{"model": "masked image model", "dataset": "views of escape-time and Newton fractals", "train_examples": 145000, "image_size": 64, "crop_scale_min": 1, "horizontal_flip": true, "method": "mae", "mask_ratio": 0.5, "loss": "mse", "encoder_arch": "vit", "encoder_norm": "rmsnorm", "encoder_norm_position": "pre", "encoder_activation": "relu", "encoder_mlp_ratio": 2, "encoder_head_dim": 16, "encoder_fused_qkv": true, "encoder_bias": "all", "encoder_qk_norm": false, "encoder_layer_scale_init": 0.1, "encoder_parallel_block": false, "encoder_inner_norm": false, "encoder_moe": "top_k", "encoder_drop_path": 0.15, "encoder_num_experts": 64, "encoder_moe_every": 2, "encoder_expert_mlp_ratio": 0.25, "encoder_experts_per_token": 2, "encoder_shared_expert": true, "encoder_patch_size": [8, 8], "encoder_layers": 8, "encoder_width": 256, "encoder_positions": "learned", "decoder_width": 192, "norm_pix_loss": false, "decoder_layers": 3, "residual_init": "none", "optimizer": "soap", "beta2": 0.95, "learning_rate": 0.0015, "beta1": 0.9, "shampoo_beta": 0.95, "eps": 1e-08, "precondition_frequency": 10, "max_precond_dim": 1024, "one_sided": false, "adamw_lr_other_params": 0.0018, "max_grad_norm": 3.0, "max_steps": 36000, "batch_size": 256, "epochs": 63.6, "lr_schedule": "cosine", "final_lr_fraction": 0.01, "warmup_steps": 3600, "weight_decay": 0.05, "adamw_weight_decay_other_params": 0.01}
Rows from block 6 of the encoder of a small masked image model, named by matrix and row number. Rows with one number belong to one neuron. Each number is 128 + 32 x the weight over its row's rms, rounded and kept within 0 to 255. All counts start at 0. Numbers have three digits each.
After each neuron's rows are labels from the 100 images, of 14848, where the neuron reaches its highest value: "strongest on" is what is common among them. Only what is clearly more common there than usual is listed. The data: views of escape-time and Newton fractals.
# fc1: MLP up (encoder.blocks.6.mlp.fc1.weight, 512x256), inputs 128-255
# fc2: MLP down (encoder.blocks.6.mlp.fc2.weight, 256x512, transposed), outputs 128-255

fc1.261:132134139149134151157135121060113119169126122116139120116122161142175145115090145169091102185174094140130138106094122126129125084123090180105115097165113138148136111119148119149115166095095123123150137106111165125162126148157140110093083093133143104151110157186130066118146062132139075147139169114127079137082119118170139093088100159143092108071090161122118104142121155116132071119141
fc2.261:158147152131112104079146128169119149119169170150126156173110095124090098188100079117097136070153125107118149086177073125140128147109098056179080147159184059171086140209142156111165118147161113123072174119141132070082120141122119114122172138068107095168096106110099132140194121108163131111145116131166178157171145107132137206095112106159111136190170145170144144122145127127080142122078
strongest on: pastel

fc1.283:127109164085121202145142163161127164149071109119154124121137146103133156118120122136130154135142093154103144151129145106130159156167185111105161105119105086125103066133137106111183196157139168125092153084140137103125070180095116143196138100104135170121089193165134046135143119101133112154047073183138163121098106147126145141120188151075174137091140116107118144145144115100186192166118
fc2.283:108100156108074167145115177102150118095158139126136143156137125148167172161139131098182139112080106144084076105104140095129155133064149165135090194131119120182058091156109090121126087117118105149127099200190119130121102166133095115138157163091145134142099148136174125106105197121115127148124161076131100141119071161119115130101111131196177125130118118049125156043131163079142093183140
strongest on: Mandelbrot set; pastel

fc1.421:087092154128087123112102087117162069087165101104197093125131134152185185154135096177160077115133102142198090089136119127109147113128103185176150148081185075160084155131139166165172164162149088148141175158194173109107078124163177140120108152097163153114143125112153110123137156128075153103161153100092069108144138109162149130060147111103056128107062091195134117147126072133197092096104
fc2.421:123057135127132161161132128126098104128200142149147079131083104188076116102133092091154148158160130159106098103105127121157093113107122172131109113133111098122180138136087147164146142123120159086085155125137149150084168117128162188173111112197170193133123178129090191135106093099097155143142088084172163183166071136089067136094101134111127118194152086127102107086138112141113111095165
strongest on: Julia set; cubic Julia set

fc1.181:087112181154103116118089116099124180148113099148145101153102149107186121095108147163149136147116121152129144157154138131099111105073114136166132150124130135100178122160124106153111178147163171138116100193160174160151075158137134106156099158087112145057137137102094145147098134158084127138094169049109124156128110154070121113145143108166157095162143132095194122168157080135185105086122
fc2.181:148173160120104109175180101135167079106135164088130195119144167148163174073148120116149125127096115141083119115132142130105071125111077099104097163109122105100086114093139119141124118103153106149095056145196164152101093205131180147151067102155104162176222121139183065143112126139111124093108129158124152093108137120093103122128061146099118149154186196138075110110144100106169090153135
strongest on: Julia set; pastel; cubic Julia set

fc1.268:160141115107135122083137170097111114176142171066163145153108109142119147148120078114174125114191179084091140136140129062155103177101139122056109125149103104105128126085170088159095127140094090099212147168141131140093121143146147165113199129074142197084159133203078175118072183081125179120101139140129105138171137179161121103126130128113164136152129141126124126113179179161130144177130
fc2.268:106156110127121105131138202096117199168106101132144166116085093142123165164099153161149103137143159112154152186122174028082135176140089145150127154181150093167114119164123119139133138114055153150130107134135152098084195109151135111163136125170129123107159117195146127144176139128114191177124119224091209216116122168089147136133089164107166093142163161169115141158184112082145162091153
strongest on: Mandelbrot set; pastel; vivid

fc1.11:138139139145173077194108122126106165129108153128139134104147149098100126086086198156084116144094111155159136141122121076098130155195183107114058105137078087183160135153148122063191086136094141160122138072078096128183131155097178143151114168129125099075095120134097191109123131067169110132120150165097113175136113163142166119164153170144231076146129137185157125124079107085156061169168
fc2.11:149105133166052195159157109129124118110123077150128110142115126149191122165105136114126158082134087168146119097123099149164135101127141135090150141120184119095160086159115166172046206068134099102133155154108110174143112214108097103132147114107122144155136116142143143161064111134118158084129165102141106117118165122106151154104104089085060118124155117128129144177188119184110171096135
strongest on: Newton basins of five roots; grey

fc1.269:110119180156148127115087070124150143125140145162167176103106174086128119098148095082138131168146131109058119122183179146147132108209135129105178105141140116180132120171082105125096119093174157168135115102100123135127096160131118125123117137153149121135200152075132102136127126137119174118146112119092083158156152128112112071197088163040130099094131125140097195186128155079132161116149
fc2.269:078135113133123109123124209136122141151135105159141063170126155074128136154091113172082148182076102144172146116118144119096158178053156198108103133103109148138156171097117156126214134150069089099126139096131111143103188086148113150117046085139134128168084163177164142158089131110151168151131157130123171191076097136136170124030131102127145150117132067128147063085115071119201134072101
strongest on: pastel

fc1.460:176125116184117144098141091179124114097201102104074122149110113154183175121116156101132135134126127100137136127093080108098127155146151134062131187115158111137090137100153068136113096159085071125135166129095177142135180068052111137181159098126105119107119136173121135129148158158109207149122126108111144075146143137120061128223104084128114115065116131152150120114121130105160050111115
fc2.460:123123165130077121145139150165122176100137094145097126159082156101108119147126135143096126116123118139094114191178202073186116108048150146191148158151103153150177128171131156143187153088123136137157106105136104116137060128126072099132148210097131120129153079045151096108171123137143064132085123152133136146077188203106161086106150185184161182137125133080151174120064138157142163130143
strongest on: grey; Julia set

fc1.319:138143153128118149155104131120100128078177120131136144125116121188152142101131169103107157108151127093107121113111136113078113063130144100173134151157153054111156155112114121129136133084142092170090076133137095159145134146120191115128094111074108150097181152112129128104086154145108145130157136173122090122130125085161095116161128173105186116103146151192124129136156220149123181081079
fc2.319:089147125118084105129104089104140090172089145146103154108133102108169095152133142142130147169166102189104137186065158061125119156223096164155123169170102136139103126089094105166168105194101120136133105102135147123104166158089064095101168121164132112125055113140127155099117125092122072159092153131071183166145140106096089169097102117102090084139128140116136083172127102147109159169170
strongest on: Newton basins of five roots; vivid

fc1.248:163110150112167068156174157184116140103102164147106167104083129124133136160133145062143163127140170150153101121112179143087075079160127152103140078086114106176128097122133141165169152122132129088116116133144139159135149096128172133147141165057106171117114151131073180110130069156157068068118132124153155176160119136132147129186107154160145057149131155085151113115110108121119176139172
fc2.248:086139103107134173103127127105169119126092025131150125160108137115106111165103110129105117146141099195067175096180149111130104132147224097132154120154118092138113135134108151104093156145104139117151121120140174155123132127156121134103079147102108087105104164143113112125156138079131155128126166135091197080134194155163154151100159113131194094090169094140088165071149169120163147087142
strongest on: Newton basins of three roots; vivid; grey

fc1.371:082147153153112133139105139161127115154148169126149191142111108130124171161099133123109169174164103167062193075149129155117134124162162156109134162087164173168136114096117078108159090174143125166124128133155131102104112066099157181161142101135066130147116195193104162088058096167170157182084183107168124119092145174123071128118157118160151160118058125094134083101119167112148121143130
fc2.371:147160116168099088141155090111090158120123130153090138133149147192123160083187119135119086141140144138165096176060117138168147126123077113145186113144144129110103137157080115137101124080155125129121170185159140101062150128145145158104132145146124163185136108074135105146178126073094151081164093152103141122173221171110113145200098121133144070153126128134169115146111077131055159099151
strongest on: grey

fc1.134:141124107154148186133113191093114147126134076135147114108141102165140109160148123133152159110096150167145144148154134134142126165151084136136130134046156117116131104150143187158166185133149178120071103110050171089202177138107126105100142160153126132169094151163173163119128114163115167168145135084111114081132110138156137175187119153134102085163073097196113133107151147084170148075077
fc2.134:186075123167119132098054129152106120147179101156170126143113030150109109113129105119136189167117123149102077107119112127081144152102150141147108200191141089103155105116197082100100193110156148095158092138129125168175099111120179156172117098092169107113171120134164121115190130183096120121134115086221106184123139104136108095101142170160178140146113074140153139103141141156139107108155
strongest on: Newton basins of five roots; vivid; grey

fc1.151:109016140101080138147143155116182130084082119122091122157109168157127089051125166122123097185105128181138108180156101110178098092182133147132167088136173110102147108139161063150128105101138152123097160114145122110166116136097189141116172107133070130103135139089155122151122135101153085124098146144171160086134096169080151073086129144169108135092121074144158164165180139158143031108136
fc2.151:121158114136077133153153137120137098084131104121206127134128125168169119152103106132122137149145120136102138139126210140126136083046077123105081141030129093120087178124169157067131103170159123124119100167120162115185091177161165121147105156135181063117168082109158140189120083074143121165146127101126144145140136129106111108123125155135168122129134121120137159127169143083113107166127
strongest on: sine Julia set; pastel; grey

fc1.208:135175131147110137129145150140089103154108127126155149102142136159148166117070136140094045150135140109136106185171149057110146170140132077122127090134167114108082164107202120153113149137176120106176152201104119152123141071117150133153093082131074057106190180153157141136211100166135134122079192050147145079131111157125131142111125143124157113137062126140112168096142122074115126161100
fc2.208:089112135111143081104167157155110126141109139152137098113061133186128143122106116156117129162072129177129116154137143156113124121093102110152096110113083123239056145119137170127096152169175141164161130084116092156161157112141148157078150161144148142102146153180136128158174149136146119166112200135188124118128120165102122143136105155151092194168141145135114157162131077137145150171112
strongest on: Newton basins of five roots; vivid; grey

fc1.41:141147103170080135102121163152155102133085088158115137080117121121148116147119148102108123144147128118157097134134121102123070192154095114155101121138088169127148132150086144090086122207120123166134123161199167069098132112152110117075098108092095130074150134097109096163143147139101117138124115172099151147123148140095139096110099083107168100108083129083112147152175162089116095092108
fc2.41:141119096169139143090172146113131170128126155119146180145117108112111102141113083123095035196119112146116100159176129103106141117084108099080096079104193115201201168152084153071103081197130154116061117125104145119136162143121179121164113087151112092107117110120148127116135107098129090156136115162104114117118119089031117129115129146152155120164099073114151112141149149145178054110130
strongest on: sine Julia set

fc1.122:095169144127095121095137130101131136134111082103108118160141124135190098047184117193135108121147134160159159094059117154149145134152112110112133134143132151136150149131197140124131131123096145140186152124127106120157090090098122106179167106143103150087120096142111190064090148108194123154119083084171165155114116143172168154155122113157176104146167141130112138098152109145171108106067
fc2.122:131126108128154167152119172154114118108091059113101122091172122087117200091135085146080088162122088134132126129090104129128143163171115129070114135139086140069154073085159112131123125126102076143167145099154151147151101175115123108128112128099162122141155148087088164184103156189070140066124137141089159129083162126157121198092136146079065120153117110136168107080114146089107144121189
strongest on: sine Julia set

fc1.410:063140195110073132101169149133158136095096091090137131168075155170119103093126109154134089122146147132151138113125182074088134109138060149104195158100100089112144090143110067137132155083137159119136151104075139149135101124129179137110184136093120148164097138088092114149105144083106101113160095138135100142119217157144134144139104121155197144141134146141098127114127104154052124171076
fc2.410:140127101129178124156109172176096095183177143101132114134121121100126128168144133176130190177132011119094141137172119172074099155187135045092061142132084118113121160103137155141090111181114108187180120087164151064114085138144111141159116113145077159185143152173130170105154107137128149147190130148143126139130144198092140141134123109145053155175127118115132077094067159177142143110134
strongest on: pastel; Mandelbrot set

fc1.326:120132086088148131115109095123119137149108095113189147122107122094146177043129126067152154116152061080146170107141117174093088096139143118126132136109138115128169085108143097172144124130133123112074139047148150130120164175099199137161126112080090125111111191155072140096099076117125185109147139131154140180151141094105097165127110159098134111069101137171110110070091156126107093062081
fc2.326:138139168117113187139191155153097139110195141150143115186137096115150145171164137169111188098125094146091066122096092155126165206102161115123146124149185082097095146191120089078095208169140131117167123149142138091207115141087121107145095172081104127163089118100166149154128083131172088153153105118119076116170142142081155144096165103155128084144155130133126078167157131182082122172137
strongest on: close-up; Julia set

fc1.439:145123142093089111099075131127094156153078118151093128171129114105158087128136151168073127102139065117117066094095140092080177146156153125157148040149092121154092130133142146149156115119187173175149033120105149150127104140097180112146149052173099109143124120146176096124118126136083069117144092080181118155126158108139075107126140132146135158128108123177143122128187099117127072113144
fc2.439:116138122093200107102090081190136130105148125127095128049175152161168174188149164184121145154120083072074030090112151109140164131132096175156118166169126192125113147126175120179113115142123106129157051116114110139059125116143095138147139133108104099125150095102098113122070126145114099109161093123158070147118178129115105078162117148090110143074167148120168113156093147112125187120093
strongest on: pastel; Julia set; Newton basins of five roots

fc1.224:108100115104081127133116137096134139067120136103184094097149223128114103168094136203152128093073127177124163080059128104106171079143130075164111154162135174142081116107125093148136073097114126138107062121113102175114079120133114192120104124112203113143106119082161164140155105122209178085124066154093112131062140100097143110116130128155166088103140096124121142156164094171150104110124
fc2.224:118183157121184163108107155097123108108100130069145140123122117139124145107133155104145129105156133148107167116127082116097102165159181100138159142142154159153165090187164164186096163114085169110139166169156141151145151154059078082108144067171163072142160114102127144080150132117096146060174146173159147141131132105104148086148162087075095101113101115154124138147116145124139223104084
strongest on: exponential Julia set; grey

fc1.292:142142134094121126125219139168107104137115154136143122103154147119046106124105160136158144118160109083149082093177162079096182210137139159106146140102163124164093157108120116127033160160198145173165111114067129068135179092137116105136109092113148101159132187097141091170113133109118109127169134103147137195147160122116075145121141075111068122187152115118167094117107106104038139151116
fc2.292:079106152139176139232102090069160089129133134089103152089059100127155134074131103063147106143094176154134182183109102149097158096095146148115106123093155115125100150117107093133219117097134146129058121166137172150151100146098128159150105164129111165143149100119111128069151136086126144078132151173108168128132109112177162096145073210114145170073158135160056165125147118098182069110153
strongest on: pastel

fc1.464:184113087171149131057093093115137145179076105125092171128127110140147162124138164171175065137158119150119092121136108130113057107144147091131134159046109131064128232140096089090122130074177104149138158096134170146170047122171124162115134146168131189140098189180126191142129113168154116116101069119127153119107103129143116135132070169105132093136123111187137140161136112163146148102116
fc2.464:106125151128039122131173199135101101107144129111148111097117175138119119108117101128110176107102078105180148138124157179136171153129126132122160104135126100162156139152130133145129173147133099125150137075110080170086122092140108141167130161073101065060102104153135123112143156147135125065087162115114132093184130096177129146195112164149108165154110129137134139083094112133084138131110
strongest on: sine Julia set; pastel; grey

fc1.330:174091172095057112116162107160143092143126137166088148160070137157079054081138103135098096038126165125113180076144109162116163085107095101110172149113122156154088142083167133138104135154157138074206163160100137113089127134085133140098147113140169179135124138137091150128110128091089121124130113170129132131125069131178111118142135107067133173198104200103090114085121186155098172129159
fc2.330:132088091100159127076128123123121071163110069175118141116078110094123160095113098102082160104142136117146091126100075152143152206088144133168134156196095194090156116120128110153122145141099109130154113123175145091132142150107137150151038075110219098130133144113122145121099145156119121133093069184166111157142124190144128171173051174125137129082117123119138108127175091116119147070138
strongest on: Mandelbrot set; pastel

fc1.124:135127179113172119104050146095108142123087065127081100126087126101101154164099131143180113170113125102139177117106113122149143107128136115181168143152125140146111099118119105146202177105111120159153104132093133097136139159121099075156126154115155108113151156170154064115103096101132157149140087107122119132126199166116083104115083089182079230141178116140079163158112127099081165142142
fc2.124:074141150099146192155120148055114117129121146124129146137091156153103106074171111162112195110113144149180187159160172146115128128107135089123181070098107121199173066079118149116136147110174128129156144134134096177109125119115125133119185030125159099074152112126137171173081112116045149121127146102141162146183124064164168144143090179140124095110119093156111102154093146148122134124099
strongest on: sine Julia set; grey

fc1.46:141100174141137154119152149171089122166136102151166159145149136177152072159158150101191088158172135115099160115146132090138123147100139133104117059165092127104091164226186111136106123058161135142169134102171116144100110167162129099114140144085143135143096098118094109131135150065164099179169145055133152118105084152164097153176135134116096040131091098089196138161189102119120137068155
fc2.46:120147119146088067148055126116151167113152144122058083135136052134142135116108126021105141113164141154157081143156142147086101126147164100152121100083175159140152189052134142141111163109157132120129132146129111147119125078105121174105174166087085097119163139109087123178151075180128139117069155192089139051147116106119101091151096152164153149060132201193189144109063150150119079108133
strongest on: pastel; Julia set

fc1.223:142090133105133170131126161163079108102114075071179113171083112148124126049139101125160085191087114178123218136130113173098088142166125094075151146072087123136181110165144107172093112147114110153138164092109138119155103114140037163144143081075132117167169152161136189095122116077094097111122144094098133077155144165138115186108136159105129166111072107110102129140088098153113193141117
fc2.223:106162129129168137186181160146155095172130103142149119111146153123171148032100127106113092177132113185140164120148163201172154124185152139115097127088080118127141139164128121135095067130077136123112088098130113121161132137140060115113135090066165076137171139181041146072123108097154103163080136127150144084105169223143126200109167120149103118100155238142172109149162131151123133152156
strongest on: sine Julia set

fc1.357:161107194090211124100148107110077128114147109157117039163109153118175160118175117101127106205145109123108127146166130104137097168141120059057111146109112101136169112133128160128155116133122126183156113057083144103122152182093163119175152116064174126166107177139116094151174139179122179096134112119107120129160056149090164102107128152177065160158100109183079165116136089168119098118136
fc2.357:101153091109121148155125116189100120151135161101076126115084151151104132084126113178144119162115106175211151117099190154120177133114146196184179131109133096113100157168144177125113091108135107064105125211140159125144109152159166159119108124178201158159169143075123123109103161081113120092110106155083138148105132092131121132166133114156142113136167133136075104140098125107119104173167
strongest on: Newton basins of three roots; vivid; grey

fc1.226:082145130202109106145122105119099126163129129097165124114134123104132133103127064165177143143134111145106111120154137123126131168069137079137163166128139129052142078193141070106127098165156103156082103131106117118149135071142119163113154122114151092133141082192119111103086188199065188142147156114107140090118150128114078123145103177172124091120156152051126114088138139129088067115148
fc2.226:146149173091159125101095128137122110090133082135091118118131124184144147090154161107156069151132170193170105149092130175157122075170106156120107111136166202149167152062137172130201144181098156118111145157122086143074063185135088103093077089137169195182105116112116116134136133067133094106138115051157153148162120151126117163112118139113074170148109155145116160174101076144131132108100
strongest on: Julia set; pastel

fc1.110:115057122113167131075150078127098131103146133117070093103151143054089152143108128079132165100175157180153140123113152176206121166109105086092139141120162170115137117139164134109148094185132119142099131042181146119114143163022152106128132108119122110095113164152128116119116121117063126160128152183104140094129154152079070176122122088183121163126071117149053076111200126164149073078185
fc2.110:163210102081158127115177118121111171145166135145087162173082152116099101145114130139087079110148154072148172138099095142080164119134168094093134150093177158152144133120104138134147157160092117145123168101118138100130153128133163120120115107109114090100161165161072140100136134145074134145120088107073127129099109175123093111055050122077185129149163166132140115046151110053135174089141
strongest on: exponential Julia set; sine Julia set

fc1.418:135098093108137114122105088095156093083144182127121137152107038124137214147129104071137161107124119153110163092124157125087125154157177093117109129144185154167055136140119156112131160133172116124015149126123143114126123074158136111110162121118111103092076082145070136101158139221144169141172119099151115137069087104087145133109103057176142087112139153121079148130132145116144098109159
fc2.418:093105165130103146131149102101117142133097128128104081110143163168169186173124163157108132148164188152189119099081149200130092175118130131082151182128151250202192149149175145095151094177146153160115160160152170136163120089184159179081131100130099098125109132128149189128114099125146129134119148161103124090106128181061144137113180103148122081167111175137074073090111108136118141135164
strongest on: close-up; cubic Julia set; Julia set

fc1.286:093158073121130143118128159151077114111123081083057143143126110124125168147105183198164179104100152141164149139121152118168140188145135104080134119147134148105119105117117093176089082076160144102119170160102098153121097097128149168128147113128069044041111102129111107094058131109099140128128143114122082122118172129130188133145132123132154133121183108119109156135174076079112170127144
fc2.286:123150121177164117115154160127135162130090080159137176143105072151114188123131151061125078102164125092136165097083078116138135046090159148128152144080129109126157137178157088095089139157119148100173183127133155150097135126127094122125082147132180132130161078156099077143174139115121104122092117147133098132182167090136131053122058177147165156160084191125170131112158149103111109128129
strongest on: Julia set; grey; pastel

fc1.409:155121148082166128147155157065161105148129121050103162140071199155109149130119161131169152122152199139131119117113091094123103131081144103134169163141167127133125157137138111187148110092103131117075137078132087091064116080166148187158146113202122204110101146198100183079106153122117101127203055153169193171121117159117170128126137104145123112181086147132171168137154108155096134142129
fc2.409:110156112137182146135086123116151131068147137096091103138126163145123130153153126176108146109159171120129095113099100103123144157190154109118082136071090153162086133152120125166110136127116126139096140109162159133075157125129108161042097115047118117094073110161052124141134126113126109122149040136145119152115105106079176164077117095120116147168142143169220133129096126168112140183152
strongest on: sine Julia set

fc1.225:118122147186155144175102078183105100139163081153151135117128127146105123111101112125134162080139108182099100142170119077157151156078151087087081123144149128078176136175171176130093098126115112082143126123131150124182193201068144085146087111158144090100117118165093135138145139117066109122136160056129152104069102134095106137117120126105086168137175114147123101144171147094093183124070
fc2.225:153136090104157068097153161078102108084149109123076161092130087122035180132150139119180189133111142090160131118123143114093098072125133132136136150109143133171149140141094114072172152181070149140183144149154139128172161069103180127144121116152176096135172128167130156112128152141177150131147102176151102154103133145162177150105119144120227121109091122137115104126124116139174119083117
strongest on: vivid; Newton basins of five roots

fc1.165:142084118115095113101130134141107132108169187123134116150134184161203117151162089151119174059100173135130110081174136156096104080158109150165183112126129073163168152144160083178174137104161147174133105174159151061198128092175159124121095161158161079118136074172052109115145167120113175142149121152065109100117183138147115153179137134106127081176105057130130083161092165108109174143129
fc2.165:121206087195093197171119167159131119135129124102101097134139172156138202110156134135126104137114043137119113090121083099140108113142161117126130127091100109178136091167102090154173134124131165128071126149159076151078151118119096114122130142177092142091098162158166117137136128176169158127133103105131226068159124066124122143117160140121119120137073181098157088022185092116121136151137
strongest on: grey; Newton basins of five roots

fc1.253:147103138133097090103097156150166073146106081198120113175151155129098123108137177148165118139108103115104107116176193154184150054087091088143106093154133150096128099145136104155100198114164153133099080167079148106153148110198207113146094141109083141110124168116074101105148075151137129121125112116124150152099103093151098120082118119117105163055155134109149191131154162094117089049137
fc2.253:129140167123162072147121084176085105138168109139136098141126104190098091165134115160102114154128108129157201082084153132155166146138155096096055140108144129121142052142135106052086176154129113110174125117092093149067132123177064077065170113159157185116147115161067164094087137103101054156122144129159127048148107199103114139101121085125130089109098129114166125111031123092083156141104
strongest on: Mandelbrot set; pastel

fc1.316:081137154165136159112170144077069170095159067150135130117071122080116115131098125107097123167132099104101135189060113135172183103099139137097102148187144145117064115060133167067122096110150138107101139139119143141097132145092087116138157078087101075172125190088142116188134150167157100091150095083153184134177073114169114156145122133164120098079098157134116118165130131204129128143104
fc2.316:081152149147125182158120142127132091097093088083158093123136156139147101108065106154153130094107108095182145085136068132104140053123135122153102121166066077160142145148061142160183142103136127120079099150122131054126152115198125146104105151172098134110119128156136097110115141106146188116119122113123111187134167045072135112097103124119132127177084112077094128096145120099138151200086
strongest on: Newton basins of three roots; grey; vivid

fc1.146:128123106136139114139096140166117123098137051158132131135126132117126155101154098199134068137094114082109136150172096173180171119110100131092128115140165127140104117101195137111139210088167142141058149135110095072172165134167151117125123096163131129165167134144121093127059140108108120096110163074106111140112166127086131136162109171166115114127123187154150052134184084139115160124128
fc2.146:152183117079148159156095173184167151141159125173138136063113120156123149141128052114142103097115127193068124140160129129113152078112148140087132151181118138091134069110108134142099100180123100120141130117090142148116137109112103068122136126096124095143158140125095100152180107178077116141088087136121152112104179099201143119102139152125086106085138110108159132092153120120156123114119
strongest on: Mandelbrot set; pastel

fc1.342:122142152110118178082189126096143159137120149135127173105154160103115095159136153162085171100132151177112098164147142162137115165105126086089131117109175108185149136120098187169126144100168125123194144090138145142131141089130123076115179109090136185054163066124128132157135218127117117124121131140120141130147083119127110123155091121117139099136122090143046133114089113179118135159160
fc2.342:150145138125146117134102105177144103194093180172082131097143163121149106103078129116131083124058147106098103130104141082160149112113077158142102195146092129069144112088143084119162097106112161089110131105102200067102144154090113093179098135151188090147102189102146187105125108173160141121105101134123113133126092120176129063110132165128111157130126162126167116128159112118155194126048
strongest on: close-up; grey; tricorn

fc1.274:147148105145134131115181150119077147141116093153146127106139116078096176124132098157128175247055162103152107127144130115061130100091097073150158117127132114082126149101092077099120009162128137169160146144121182163134095110117121106128150112111143147122124150145112134109127137134137161114115101131148032136045155108106139104075162121214135132131125105138138136148128106176099047177110
fc2.274:157152170077149123113145098164126111135063166073080107114128152159108104155117146122169099155086122137107178085087149144139099199143177125133080127128119133115101135138042139136116100121140125117114093182156165124157123100150101113117164077096150137081122111165137102085093150075155150128187126174142102102125139106128168199101173133139133114179104132121111124159182132159139153118096
strongest on: close-up; pastel; Julia set; palette: grey

fc1.271:102130113126120126116129138050114160141156123111128099114126120151126123206128151170066135107176174108154055155120074150137096158090136116149083181152122103189161091110123135130128108160117188103165086147132110135081178144105146192109132133187099104182108146140185112109105153174054147113143107154130085178163171073132152143132155081136118124082136125104137162215124122141130173157134
fc2.271:132163133113109146131132128219086144146130097128171162182072095115145129073101087115096135136088138102113181119160148076150149156097113123149149097061109146099132151177155149058106128108163118170104098194052107152152086061152134116170142171152154132117161152151171117143134149114172105148105160130126154113121084157100175080163153144121167140144144089118103107083157098110140084117116
strongest on: vivid

fc1.339:122078157138207151163151147109118129078100145116154127134149097177103114125096194093087137093110149158124101120168088134158102123119097136132167073110131067080100125092113136109097133111149145170108158099162102106154108160096108093145145107246171109139129183075136118112147124095118075194073090132171118123120084104088193093149117073149064110121098113173113152108136125133117100136141
fc2.339:144164157137144133104059141129125177099134142111131128133135179103090121115134152161132109129170115135116154146123102098159148083107119153085080116090148074119112125118118105088142155184149129161135086148125165168128140135203125102102083134131136152197150140095110157129111126118143124131139089142193142104112137097173090162123123147138114134101095134096130146202179121141098130146164
strongest on: pastel; sine Julia set; cubic Julia set

fc1.388:128106145149099126112123111139110143115159149075144091095143148160137149069140102122108118067102117099121092078099095168063160153158158100129152092148116144151125108147099118107157154079046138193146079172115126082145097117139089123128112139096110110121111096151100167161109116147146115147123159176172143161078144097179139103158154071117154197096140146133121072130098103147056138125167
fc2.388:103101152113170146090097156098156115100126102136102099122098059132094189119103133134109157100141203175150111168151174175152107111100071136176148080076130128140075128133140198179108177136133140085180166154076188181117079166179177114162100088136104138083163129154113130099119142085141131155136152195165109134147106184157135118113094162148097137169104081142084177099137079124155096086145
strongest on: Mandelbrot set; grey

fc1.487:198161094135105100111094109127156105140126091126094131116100162137119127105136122169131108117097165152161130111143136120064166164104117110093125193215203178107119131118141114119134087148073142155132174130100159084135168059138124133114137169142183159143163136161171124133135104116107128117126096146145118105126114165078102076165132116116098127158095156095199171145155108098097137164170
fc2.487:148126105114064121142072175183096116139143102153148127112070096137162088141158162138128111102144153170132174137122112165153151140132180118118119152232198153095165139074151114114150153132116129148189135094074158092155063180165135141126126138105151134124200114141144131111145125126110143150080076108169100151130122164078101146167110051145163126102130091112175130119128127119075134147155
strongest on: Newton basins of three roots; Newton basins of five roots; grey

fc1.36:125117094124141170111115190061161083097077127167136114116094097125135086102075142113094109119116150142087119173139111149124104153082135151146128115091175161144089088159110074159174120133174083039134162107147182084109128070182151142136135093133141199164181127168075210142091086074186121147138097085141152135174142064105141155083138164129111140162165099099086161126162101124155134036135
fc2.36:128092191089103129149140163125147140157164158130133128050132130107134061057122103138129167143117090121139150160096118110095128118161075068117155131189103135174098173157166143063112142100079127124159154087129163145129101059131125151188135105164096068074157112121121148153151125127123112067114109133163155214094238058069122105081140122118081117080142089091123134073175158131100116143126
strongest on: Newton basins of five roots; vivid